A small sound classifier, trained from scratch: activation gelu.
Rows from block 11 of a small sound classifier, named by matrix and row number. Rows with one number belong to one neuron. Each number is 128 + 24 x the weight over its row's rms, rounded and kept within 0 to 255. All counts start at 0. Numbers have three digits each.
After each neuron's rows are labels from the 100 clips, of 14976, where the neuron reaches its highest value: "strongest on" is what is common among them. Only what is clearly more common there than usual is listed. The data: struck, bounced, scraped and rolled objects made by modal synthesis.
# fc1: MLP up (model.blocks.11.mlp.fc1.weight, 384x192), inputs 64-127
# fc2: MLP down (model.blocks.11.mlp.fc2.weight, 192x384, transposed), outputs 64-127

fc1.73:102156138142107129127120111130143154135071169147115134116132203022146117142125116128172116081127131131133115128124130196128148063152089127132134135147137165117162131133120125123128111113098136
fc2.73:140128118201128085104062126131137131155185163123111127130125124076173118186129128124122115162186119122139157140128128041155070137125130118134131159158102117136132121080125111136123121117096147
strongest on: glass-like damping; one hit

fc1.60:143064098110099143112082103128144153132111130126091133119144132069131136139126147160156147141121181138122135087129147164189149107133107118102141127133154126080170131123101170127136113152112134
fc2.60:111130122143117135123138121129132136133214129127120155122141113121134094139144166119146124142228203103144127111131129127129120131124122097128107196130131129148123130091128125164129078134138136
strongest on: rubber-like damping

fc1.175:109110128135216098148130137108118176097134131116129128131150120130127129100125125112128095160121160129117143111111128134100126131120076172143132125121114125130121128178136104145120114073141122
fc2.175:123164135149129127124136106157125130129117128120128126136121123108103146131104133129127121099132200140110151181103128118116164128140138122133128132127124133107129122120129118083150109136129104
strongest on: rubber-like damping; white noise

fc1.154:140121132050136129125073100162123100144134133101110128110117127119112128155164101120148152130141126140125137066115130124121114108135105128135146126128129135130133118229087119118119091127106128
fc2.154:136156101081080097109139134167112110128134119099105123151163087118140072121109090118099118125134108078093147130138113114076085117126153065162078160096166132119074092093155165140142129162129120
strongest on: one hit; steel-like damping

fc1.39:131094124126137098099140106125111133121127128128171098120136114102138128127128143167096126133101120163117132133114129132144116128103175122130136136160127168093096059128178154154164129145127120
fc2.39:130133126132133126135120132127129128132104130138138111096119129131122128170185134130121119105122121152101127107136124133132172127119109143106129118126091091128147173125111146132127144165128129
strongest on: reverberation; text has "room"; text has "reverberant"; bouncing

fc1.75:166128099114097123133138110115129158128125099126114110101116130148196132126130112120127114116083127149162114125094112122160187142119128134121123076148128177070158103121090127152111135128128128
fc2.75:121101124098125069130133165129103103126248180141134087103166130128138108107128108111112117142127121051177150115134124161131092101130143095119102141092130126129101139124207132150132136125163107
strongest on: rolling

fc1.34:084148110096124097128126105125135127139105067132098131126097148115124124139230126138128074118131125118133126127134123128139131126164142132179178120128123151128134109198128133122135120133127132
fc2.34:130115092050128095128128161124123127113131128129076127124183114128129108123140128120128032132166206122128123124124128125132127112129144128070103116163166142163125132097110178146126132137131128
strongest on: one hit; membrane

fc1.194:146142116131189145122098088099143115175102140125137133135106128131069108116171109128120162110115131116066128108127109132115176120129141171140150128188163100133137114167143093133155111102145103
fc2.194:129138131134101085119128128120128129133159125136131168129128126130079136124128103128100133159184136138101135119119058076129098062119137131114120125131125123078132130129063108131126073085159157
strongest on: repeated hits; steel-like damping

fc1.232:173151139127150121127094090127129099139130125123138126101057170128109124131187085125139127100131129108123176111105121156132126114134088130151134124144128129130168099227128119138121092120111133
fc2.232:113152125127092111129133140133075131126119109154123105122189095079143127140064067088132137129141130060117151132079113101109096107133144119142101090130127107095055127075126133110128148176155139
strongest on: rolling

fc1.363:055175142137100132129127131133144126126120085127105124144133146115124129128125076108125125064137131131129142125129118168135123118156086117125124088126126152129118150131124132128136133120112115
fc2.363:155076130169176123155117127105148117130138120098097156176100141099142117142091134132122128158127141130161130144088138124192121126180136121125164123136161145185164102148131128104125163183124129
strongest on: scraping

fc1.378:153065128137128132128132170125130166130138142132130124122160118135147118118124140101133162079126214131103109100128123121146148120135144129078127176093226112121131130124121159138113137117108121
fc2.378:032129128162118128128142097173114136128092107126128113107128123140128125121116156130125099122166134128065080122107128137130132069126168128131141134149128129133121121120100157130150137186142133
strongest on: one hit

fc1.206:158125133124122136118058120121169166117125129128100126110121137078123134126164088157152156088143113135133148096126138158111097087129112093149148111140131131121181111209118136137128080095128121
fc2.206:115164122142128123083078098147119094127135093100126126128137091096131115139121129128124123128187135072101123128122145087128123128146143098133109126146135133129075114054129120128153117143129118
strongest on: repeated hits; rubber-like damping

fc1.166:128107138076132097128092084128145132141149130126115129129103152113118117106183118134177150149131152117128145120110147099086128079177094153154156101116147109141127110156141118126130127124133141
fc2.166:174110132123162089113128122134187136104141141150070148146075095129177144125114126124119120137151122131154128125117123103192110200131129099166109155110136086128144112136127127159118130133115130
strongest on: steel-like damping; clamped rod

fc1.94:157130099142158113154130108072128140098141125093135105095113129133209125112135100128129114129127128133143114113087120102153130138121125129119123108141121195086136075125123129191090118133144130
fc2.94:129100123119084123143125167128120122124167178179136066127134136139149114115204114107124098125133125056125145128166125133127146113125160128124082112131131095129132081125169138089130076137148128
strongest on: rolling

fc1.152:138142113128116128133129128134196139122125092148151132081137130147133120093123131128137126175128131061136140126122115091162079084119135125123162126111137122136133143128116153151101125104124147
fc2.152:094136139142148122134139119127128128091134115132121179111128129151078127080155123148143125129128121126139128131104117134144137070141110125128158127122125088124126140199105146133133111155123129
strongest on: bouncing; pink noise

fc1.1:125145127093086138146126128133159132130150108138150121131128146146155129116128127125122103129133131039130163121107106110149098112131133128129148141114131129129123128173107140133103105130134134
fc2.1:132136208145150127128161125132146133131122126127123161126180156122066127120156129108139124140149127134132152125096114129136134121143100128125147125098132136119132129255109133125119111128150128
strongest on: pink noise

fc1.27:157128148128169124130098128114128161140103123135146098144127105127145099128173108122139128094097128126117149092115100077081096082115130191150139122093129106147123114144148126147120128123143123
fc2.27:128133180138135147110124129128127134145128105126098185129104133124146150166128156103127127106132146155128127140108191120150122128188130130123137085134134113144147129129116101130139098157115144
strongest on: small; clamped rod

fc1.50:134192150138138115146118135121152122125086114107130128102127127125132144120127133120153129105130180084121083105117115128145135162147105129114173132101088123098127146127124120125110067131175114
fc2.50:160110146128127139124082119138176099098141110125090128124150137128126128089160092103128127137194140143129129128124123120149125128103126114079096161142140133160168106023090104148102104146113132
strongest on: pink noise

fc1.299:128106140130133130129120127070098153136121130101131128146136138093112113133131104159165142126123160125128151205054134128124126109134067125136128114125079125139143128141143126103126130150134128
fc2.299:130129084113123089126119121172135111122127156129078131148152057114140102096122111116099127142128132107125181161121097089121101122141130089100048148127200125131091122058170146121122141126130129
strongest on: rubber-like damping; repeated hits

fc1.204:113185152113124119127115132104125121082146137127103139119123128127129124064127132179142167091127141116138127119100097078096127153137133123114125103119132129123115174119149117127137101130181133
fc2.204:136092121073133127134111125098127126102133098128097133128127127108117119057147123126126128147144109128142066121129135129166132117147116095124129149125135119136127171123126141077139103125140131
strongest on: scraping

fc1.22:138095106106172119129058122107119128138131166120128130060127140129187110129173158141125124150133121118116146104097127110136111115110138158128145043142151098105128127178131128131130124128123148
fc2.22:126128135139117128112110118129099128128188120108132160146129132120104118154130129126128124133137146090136112099128141109118093117141104064140118125129128124123086118127117124126129092099130103
strongest on: small; repeated hits

fc1.291:131130131123131103166081134115137147137136133128087110121113133085122101128172122138155130111100127136128126073128108116094098100154128166152146071098129128175128093181127126128129103128146135
fc2.291:130117089125161108153135108145145122110130133113086128100106118125150140129123120131143127133132126122136130132117143129172141161138096137127128123062122047157141139127140126141115130153124104
strongest on: small; quiet level; steel-like damping

fc1.306:091124104130110127109089094137147137163088130135092143120130125048173078165127149155139103129120130146127123141124132196135153098156083127125131126135142157116138133126122126106138102106109158
fc2.306:119138115156129130105075136133124140204162144085128133122170111086150100239125144134129093162155127128139144147135128068125081154123139119130131150152093125144127107095128095138127110111100138
strongest on: glass-like damping; ceramic-like damping

fc1.101:127128068129125125101146126060136132129128095137142121142123127130124117119142156167128125144095125147119171129125139118126094120110165117148130087114125126125137112118162082194133128124123127
fc2.101:129125127141152135128108104112143127108143136130153143128106136128129129124121109144162135124142145127133095146135198120154161174131094133140165144134123123146133125150096077125137097127101128
strongest on: reverberation; text has "room"; text has "reverberant"; repeated hits

fc1.321:133129040126133104128136092137116137100131144158185111104135131152123133121122135134120092139128129127138167138099152088159070159123137128127129130155115171031071120127141108115150095154128114
fc2.321:128124134128152093181120171061140127126144134127121182122111126127090129129165107132135129129131133143169186164125116155174129129150129131114130121131125127144129195123131123127118147127146129
strongest on: reverberation; text has "room"; text has "reverberant"; bouncing

fc1.308:113114130127142128127051140086129125165106097120142144126113116137122136133154126135119124119177128074056109146108128130128149191125121157115145130143092127126129126128140130142110076130146126
fc2.308:126133111128130129110052099128128091116137117105129130125129128117130131095126157096104113121186138117128126123126129116128130111132128101128072146153127122132127127046120134134165105155129137
strongest on: quiet level; one hit

fc1.95:127125123123145132124036130101138164141090134122132135120128137097133143129169151136121151129141110117059137090128127143115109136120129113132193124145114122124177145181128136144122073120144137
fc2.95:128129128170128129098071096122127086122152100083130142128131132101120138129130160097114128128182140113128122097128129102129129122137124090128088133161128132127119125068095127128131104130127129
strongest on: quiet level; one hit

fc1.28:180088112102123129070058114126134139110125129134086125087126126104122131135124122115130155129108157144113156073115118132160146113132124100126122130130151130097134128128106150106140126142100134
fc2.28:113142104121086125141169128141136123116153128123127127140160078127125106127146126142130111128160190105128125126125116129126130139149137096117070181128138134151106126098146149175140127158170109
strongest on: one hit; rubber-like damping

fc1.170:138150137069085158129130130136131100147132114139159121138079163167130129120114121107152130130159125121094130139135129117149108127116138142155172153120132123128115115127137136128135132127123149
fc2.170:179130097115105125159128148061102123089124128120141106129127106140170131135182136123126089067130167119125133121134135128138146131125128183110122157115130116103148208138147128136134065130132076
strongest on: one hit

fc1.368:120146111129112128104128128104155147129136127135128138141110128128112128103128133138124144128141138139108137100126128128150158108150157128128128104128119127119127108129123044180129130146155127
fc2.368:130114134138117130132148106099125128128141126127158127121080129131119127129091105123183206124120144117122063127128151114128152129151079138148126129142131118134136119146125098064140110123106126
strongest on: bouncing; steel-like damping

fc1.18:085117128129128132111111131074116133148116117101134123127113128120107112120153112130150119094138134081108132178076129127138138152129095196132149107129103129123129108124166135139120122130156099
fc2.18:129163087124128121111054092155123124106127127115116131134133106129143128078127143121105130126198127122118129131121117107122130118129129119100073128157185102135108123066149142161181128164127144
strongest on: rubber-like damping

fc1.172:127123123130138133134059134130128132143079134121135125069116134110133141137189169138105135121128115086100141143108121141137114138135153140136140115137113119104149131170140141146130095114155153
fc2.172:123130128147128146087056068130126113095143120117130139135129132112126126132128151120128128120151151105127117096127140087129129126138123063131118126159122122134085099098119116127128115128115125
strongest on: quiet level; rubber-like damping

fc1.287:124150128049128108113130069143118086133131129158148108128071114129122130139127124102122111123160216044111136129108134126144146103104138115134127143127136119133079116129094147120115129128132123
fc2.287:117146142131124145142177132111147127198159094157149131113165133150071127142128135128159127166125123147160186115125119140151071137126094188134135130155123123120176157129113122137126123080128108
strongest on: pink noise; white noise; rumble

fc1.311:059147116144120130131113128086146160109102078118119139136129108122138127125143135125130101126130125126123128128105124128126129107121130175128115126127128145141142128123197112122126129080126147
fc2.311:174129134165143137128128125149135108104125158121102137161121129108173152154118144159153129135126114116141102119102144092144129149140096116126131162077102057130130145137143123154108137183127133
strongest on: scraping

fc1.316:092128121095153122112067128112130139157145148145142128116082123125145107128165120134127115127073127059121142131090097092120128104104123140175140078114129133128087126147128132128134130094142129
fc2.316:119137129151120127092087087129091128124131126100129128149129101093129099163122126128128135132135128079128099128128155065100075124149130104148123135156124103125070085125138127135141109091128101
strongest on: steel-like damping; clamped rod

fc1.235:132066132112105129155127131069132147131132101087125125110127129099177133133126091128127105130096143128125162125053117139154121117135106114128183101151128129093107083128133142152121131181162112
fc2.235:128125128128105104125128140130108125158173130131124110122124134120094117132139112078057094174172110128117223125139137124121058069115230142128127127131125140099127125121127133144130095111157124
strongest on: rolling; text has "noise"

fc1.41:110130081028132127093084128128123142175134129121127128124130123126124128139180101145166110128127127121099153081087138090099110102113105189159205114074128138104121105174171108129143115122118124
fc2.41:130143130146128122110125117130117113156119128080119186143129088109159104156102157124093104129128078077124119125128138108110117130159136119187113158143117102110115122128133145146209118171128076
strongest on: steel-like damping; clamped rod